config.yaml
model: "text-conditioned spectrogram diffusion model"
dataset: "single English command words and digits, spoken by a formant synthesiser in many voices"
train_examples: 78125
n_mels: 64
hop_length: 160
input: "log_mel"
spec_augment: false
win_length: 512
conditioning: "text"
arch: "unet"
objective: "v"
cond_dim: 192
tokenizer: "word"
vocab_size: 54
text_encoder_width: 320
text_encoder_layers: 6
text_encoder_norm: "layernorm"
text_encoder_norm_position: "pre"
text_encoder_activation: "gelu_tanh"
text_encoder_mlp_ratio: 4
text_encoder_head_dim: 64
text_encoder_fused_qkv: true
text_encoder_bias: "none"
text_encoder_qk_norm: false
text_encoder_layer_scale_init: 0.1
text_encoder_parallel_block: false
text_encoder_inner_norm: false
text_encoder_positions: "learned"
cond_dropout: 0.1
norm: "groupnorm"
activation: "silu"
weight_standardization: false
channel_attention: "se"
padding_mode: "reflect"
pixel_unshuffle: 2
widths: [64, 128, 128]
blocks_per_level: 3
scale_shift_norm: false
attention: true
upsampling: "transposed_conv"
init: "trunc_normal_002"
residual_init: "scaled_by_depth"
optimizer: "soap"
beta2: 0.95
lr: 0.0016
beta1: 0.95
shampoo_beta: 0.95
eps: 1e-08
precondition_frequency: 20
max_precond_dim: 1536
one_sided: false
adamw_lr_other_params: 0.0021
grad_clip: 0.5
ema_decay: 0.995
steps: 2100
batch_size: 64
epochs: 1.7
lr_schedule: "step"
warmup_steps: 100
weight_decay: 0.2
adamw_weight_decay_other_params: 0.05
Rows from block 5 of the denoiser of a small text-conditioned spectrogram diffusion model, named by matrix and row number. Rows with one number belong to one channel. Each number is 128 + 32 x the weight over its row's rms, rounded and kept within 0 to 255. All counts start at 0.
After each channel's rows are labels from the 100 clips, of 14976 (inputs lightly noised), where the channel reaches its highest value: "strongest on" is what is common among them. Only what is clearly more common there than usual is listed. The data: single English command words and digits, spoken by a formant synthesiser in many voices. In brackets: how many of the 100.
# convs0: first 3x3 conv (model.enc.1.2.convs.0.weight, 128x128x3x3, each kernel summed), inputs 0-63
# convs1: second 3x3 conv (model.enc.1.2.convs.1.weight, 128x128x3x3, transposed, each kernel summed), outputs 0-63

convs0.66 [ 83 101 103 129 180 105 165 133  93 135 145 119  92 172 137 138 113 129 151 110 128 143 186 189  96 147 185  90 105 122 119 151 108 156 152 110 137 151 120 151  96 156 142 141 130 125 103 140 173 123 107 123 117 133 135  89 111  75  90 116  86  95 101  79]
convs1.66 [ 91 147 161 149 106 140 104 132  95 144 122 179 139 113 144 111  86 120 170 151 130 196 145  86 110 102 106 180 122  83 119 162 162  89  80 134 113 114 102  92 157 116 136  20 170 151 120 115 105 107 139 183 132 137 164 128 116 163 113 114 177 121 178 151]
strongest on: quiet level (79); voice: child-like voice (65)

convs0.101 [118 136 135 151 108 138 163 115 124 149 162 115 128 109 194 138  69 100 174 135 131 122 127 138 149 150 101 102 112 172 111 150 106 111 144 120  75 165 125 117 136  98 131 146 121 191  92 134 128 120  94 138 194 114 104  85  84 165 145 114 169 100 181 164]
convs1.101 [ 82 119 136 167 124 125 100 111 129  97 111 169 118 172 180  56 137 150 150 149 113 144  81 131  85 149 167 140 123  76 140  71 131 143 124  82 166 114 101 151 155 197 116 152 161 127 156 120 123  93 153  98 116 171 174 143 174 116  88 126 118 114 102 118]
strongest on: voice: child-like voice (79); intonation: rising (49)

convs0.5 [124 130 150 113 119 118  96 150  80 127 131 113  69  88 120 143  75 153 142  76 104 166 157 156  95 101 113  82 166 115 101  94 144  98 143 129 133 103  87 160  87 157 120 132  71 152 152 123 170  79  38  70 149 177  92  96 145  48 140 143 142 128 135 148]
convs1.5 [115 102  85 149 148 176 138  77 108 154 158 165 174  98 138 146 145  97 108 154 126 103 170 121 127 111  99 132 120  97 123 135 153 126 139 159  99 154 126  98  95 164 145 134 144 138 133 107 165  98 146 165  87  89 136 125  59 151 134 116 142 163 132 159]
strongest on: /t/ (59); mains hum (42)

convs0.36 [150 124 121 153 177 137 128 118 122 108 131 133 117 137 151 186  86 179  61 190 168 106 147  98 162 168 119 168 106 119 134  85 156 115 150 104 135 200 142 163  88 126 131 103 146 215 114 191 152  93 151  67 140  96 108 100  88  79 187 121 127 108 152 103]
convs1.36 [105 125 133 118  72 133 120 182 123 142 110  84  70 131 126 113 117 108 132  97 128 120 129 102 115 123  92 122 240 173 111 160 113 132 130 165 130  93 128  97 132 114 157 127  86 111 220  86 131 134 171 144 127  78 130 104 175 135  48  88 104 178 112 124]
strongest on: clipping (53); /p/ (37); /ɪ/ (32); /i/ (25)

convs0.68 [188 167 147 101 138 111 156 101  56  97 119 110 112 171 100 118 172 153 126 117 148 112  85 156  98 148 104 132 149  80  98 109 110  68 109 105  96 106 117  76 179 132 161  92 106 129 121  91  59 129 159 133 111 135  89 106 171 136 183  91 147 103 152 181]
convs1.68 [142 122 141 129 153  77 149  98 135 129 160 109  69 109 101 106  87 127 162 142  95 152 118  87 144  87 127 122 136 103 145 141 155  92 119 128 172 114 132 152  72  78 122 139 155 107 173 124 121 204 110  96 122 199 152 166 124  92  54 129 111 107  94 117]
strongest on: quiet level (78); pink noise (30)

convs0.81 [138 139 139 119 123 155 105 115 173 140 145 138  93 166 148 160  89 102 180 136 117 123 148 111  94  91 143 168  79 139 120 153 126 133 119  89 162 108 160 103 131 107 116 167 106 130 153 144 135 126  88 158 126 115  90 126 134 107 116 175 196 126 230  96]
convs1.81 [119 126 184 106 152 153 162 113 108  99 132 134 169 148 186 103 124 138 112 161 126 142 141  77 135 166 147 143 223 147 141 139 136 109 149 116 124 123 145 160 171 121 168  79 145 126 144 148 139 108 170 124 186 168 110 125 125 124 137 125 109 128  15 133]
strongest on: voice: child-like voice (52); thin (high-pass) (48)

convs0.28 [122 155  95 165 170 172 120 132 105 130 117 102 114 139 101 120 100 133 122 141 170  83 170  88 131 121 118  81 167 110 110 203 126 141 118 114 161 140 135 156 165 112  86 168 117  64 143 129 133 155 123 141 102 133  77 109 104  82  97 115  88 140  99 144]
convs1.28 [175 118 146 105 176 177 134 120  93 144 147 120 155 141 131  95 164 110 114 151  98 155 125 159 133 133  88 143  97 189 139 138 147 147 122 167 178  82 171 102 121 108  89 139 116 170 121 150 129 116 145 157 155 110 162 171 138 151 179 181 147 130 120  61]
strongest on: /t/ (67); /p/ (61); /ɪ/ (45); /i/ (32)

convs0.96 [128 114 140 127 169 225 111 154 164 117  94 111  96 164 108 157  87 142 205 126 119 145 116 185 123 115 171 114 126 136 128 151 194  95 156 174 167 146 126 132 132 140 133  99 124 193  93 128 134 145 178 172 113 117 129 142 130  96  89  76 118  90 124 114]
convs1.96 [168 126 123 135 132 103 163 136 105  93  98 164 163  48 155 118 159  57 103 113 126 145 138  90 128 110  99 131  95 106 170 147 116 158 160 140 108  84 135 143 178 185 167 151 182  79 107 149 188 107 129 116 135  99  89  65 125 135 163  83 127 101 123 131]
strongest on: quiet level (67); pink noise (52); white noise (34)

convs0.93 [132  94 111 110 108 199  94  98 106 177 102 148 167  86 118 128  94 165 187 107  85  92 161 106 185 146 105 100 160 141  91 120 156  86 141 141 199 166 153 149 149 131 129 177 145 121 209 135 113 151  89 166 154  86 130 100 101 128 163 146 136  96  97 168]
convs1.93 [149 115  86 135 127 113 199 149  87  85 116 130 161 175  94 129  59 185  86 149 149 174 140 172 139 157  95 142 127 129 124 121 105 147  94 155 136  85 134 116 161 106 109  89 198 182 153 106  69 115 133 149 154 122 109 130 171  85 133 181 100 140 140 132]
strongest on: voice: low voice (56)

convs0.1 [107 135 140 102 130  90 136 147 151 102 109 182  98 134 140 113 119 131  76 151  89 139  84 157 142 138 124 128 133  65 106 155 120 101  72 127 202 192 121 127 231 110 177  90 126 140 131 176 132 106 122 138 142 163 107  79 160 133 163 142  62 196 149 106]
convs1.1 [112 165 125 107  95  90 105  96  85 119 136 148 115 116 110 205 162 114 171  79 161 168 130 163 113 120 149 123  77 153 118 148 106  85 185  94 141 122  76 106  83 143 152 138 110 138  87  67 101 140 118 106 136 147 160 145 121 123  69  99 102 142 126 100]
strongest on: clipping (82)

convs0.94 [115 133 169 159  96 122 121 151  73  93 143 134 143 134 165 118 115 146 163 129  92 142 101 119 113 172 117 136 167 138 134 102  92 131 146  70 160  66  99 149 121 159  65 151 175 123 142 147 130 160 102 123 166 107  86  77  92 106 125 149 135 177  71 134]
convs1.94 [130 127 172  89  98 120 117 111 180 113 102 137 169 139 106 115 145 124 159 144 141 153  70 182 140 170 133 136 111 121 166  78 120  79 100 132 133 167 153 144 138 168 170 133  92 116 185 102  87 126 185 135 131 111 109 119 159 170 140 125 112 103 112  92]
strongest on: voice: child-like voice (69); /aɪ/ (25)

convs0.11 [121 140 167 153 162 147  85 144 163 143 115 106  68 153 115 116  85 174  99 120 147 172 141 145  82  39 109  87 175 155 132 145 134 150 176  45  66 167 153 139 128 137 105  90 100 141  81 161 144 142 114  96 140 149 104 183 166 163 173 122 170 195 122 145]
convs1.11 [133 147 128  55 110 107 131 132  44 135 117 115 180 164 123 169 145 123 123 106 132 104 132 144 149  85  89 143 112 101 191 104 161 130 119 113 148  65 181 124 184 158 103 121 170 160 145  88 151 108 116  97 134 165 129 102 162 152 121 139  62 140 157 127]
strongest on: voice: low voice (78); thin (high-pass) (65)

convs0.117 [112 126 112 107 113 119 138 146 167 111 162 130 168 182  92 111  48 129  86 126 117 131 120 164 112 210  96 123 141 124 140 137 142 130 176 149 143 112 156 127 105 137 111 181 143  99 144 115  50 131 153 160 121 162  92  81 100 138 119 125 158 146 173 166]
convs1.117 [122  90 156 139 163 150  68  79 160 179  86 156  79 148 108  77 171 154 148 116 154 140 134  71 111 140 130 125 123  90 147 110 146 118 120 145 112 145 116 182 117 112 127 110  82 184 135 127 144 113 133 142 141 109 170 147 100 123 161 136 100 114 101 184]
strongest on: voice: high voice (89); /ɔ/ (30)

convs0.67 [130 144 140 134  97 133 137 133 104 179 121 167  61 132  94 182 121 146 128 186 123 145  84 144 141 153 132 136 157 119 108 132 105  11 123 126  85 160 159 162 134 108 163 132 139 144  95  90  88 150  89 114 170 137 113  97  68 160 142 136 115  73 143 163]
convs1.67 [ 93  97  90 139 177 110 112 137 138 152 115 120 181 134 126 124 144 125 128  77 131 157  93 108 117 168 114 131 133  66 151 142 116 136 109 139 163  85 137 121 114 133 137 103 121 121 185 128 175 113 107 137  84 170 168 143 132  51 138 156 175 115 137 106]
strongest on: voice: high voice (57)

convs0.35 [ 72 165 133 122 160 142 110 118 178 166  72 148 145 105 120 124  78  85 159 114  92 130 133 150 112 132 132  81 144 124 128 183 151 164  67  99 197 166 111 167 154 120 137 107 110  96 120 133 197  56 126 190  59 105 162 119 148 132 152 106  98 118 118 144]
convs1.35 [184 106  80 172 133  95 105 112  88  78 152  86 150 110  98 125 105 114 180 142 180 125 154 111 165 137  81 107 123 132 122  91 123 143 117 118  64  69 176  90  84 108 106 119 123  94  80 146 125 161 110  98 170  72  95 130 155 133 129 159 118 146 151 109]
strongest on: /t/ (45); /p/ (44)

convs0.38 [ 89 150 100 137 142 114 107 128  79 141  96 132 178 189 163  91  93 109 153 128 104 115 125 136 175 161  67 159 184 130 149 128 137  76 170 120 185 161 186 129 174 181 131 171 109 144 146 154  70 121 116 152 124  74  93  87 117  81 170 123 157  90 158 182]
convs1.38 [167 173 145  88 132 124 105 135 161 147  89 165 127 173  65 198 124 148 166 142 159 165 132 118 137  84 130 114 129 104 124  99 144 156 153 125 113 126 140 177  80 137  74  99 131 123 144 100 103  98  68 103 159 101 102 104  97 176  97 163 101  86 115 108]
strongest on: voice: high voice (61)

convs0.70 [136 128 137  70 107 129 146 103 117 141 100 212 108 104 124 163 131 187 115 164 100 189 144 169 110 121  67 139 127 127 158 166 157 185  75 166 174 126 149 123 126 101 115 127 186 137 165 123 123 111 142 177 121 102 133  90 172  83 131 137  96 156 111 205]
convs1.70 [111 143 102 204 170 138 137 189 123 144 129  97 133 138 115 149 138  74 148  85 171 117 153 115 126  92 166  89 127 142 114  84 159 152 189 145 139 156 149 115 140 171 119 113 142  99  68 139  92 135 129 133 112 132  81 168 135 123  95 134 157 114 153  74]
strongest on: mains hum (54); /p/ (39)

convs0.25 [ 92 102 102 181  84  83 123 162 180 160 145 139 114 117  95 113 151 139 115 118 136 116 115 106 165 113 162 163 136 152  61 175  90 160 159 211 130 119 184 187 140 138  96 113 114 139 135 132 119 127  55 124 123  97  95 136 175  88  75 171 152 146 120 147]
convs1.25 [154 128 157 128 202 166 139 161 152 109 100 163 169 104 164 140  82 121  99 111 158 181 115 159 164 115 127 110 123 112  84 129  59 123 156 129 139 152  98 136 116 121 116 101 124 112  92 167 177 149 101 143 117 163 173 125 118 103 162 114 134 123 166 155]
strongest on: clipping (46)

convs0.60 [175 149 114  74 119 118 178 117 140 165 131 132 100 194 107  82 175 148 125 160  70 134 171  86 170 174 115 188 188 138 122 146 130 154 108  87 143 166 194 155 168 129 127 132 151 123 119  87 130 124 124 115 163 163 157 157 151  99 163 138 158  89 166 151]
convs1.60 [143 135 109 131  54  85 102 179 148 143 104 133 166  96 164 150 114 124 140 190 159 121 179 106  93 149 111  94 143 123 152 148  75 136 114 154 130 152 124 117 135 164 150 123  92 176 112 110 128 164 123 113 151 107 132  91 107  71 132 144  96 166 123  99]
strongest on: clipping (39); mains hum (39)

convs0.56 [132 177  85 135 192  90 155  94 132  90 113 120 128 103 178  81 116 116 107 126 104 140 116 151  87 151 151 138 142  98 134 179 154 171 138  99 140  98 144 140 101  91 139 124 120  85 169 122  81  84 149 221  95 179 172 204 128 141 147 111 115 232 171 153]
convs1.56 [ 75 150 126 117  71 145  77 165 121 117 172 117 142 142  93 147 167 152 125 162 149 150 106  96 155 153 109 125 142 128 102  92 103  27 115 162 111 133 137 158 123 144 117 143 106 129 136 109 234 140 107 105 174  95  77 107 170 119 134 103 169  87 125 183]
strongest on: quiet level (74)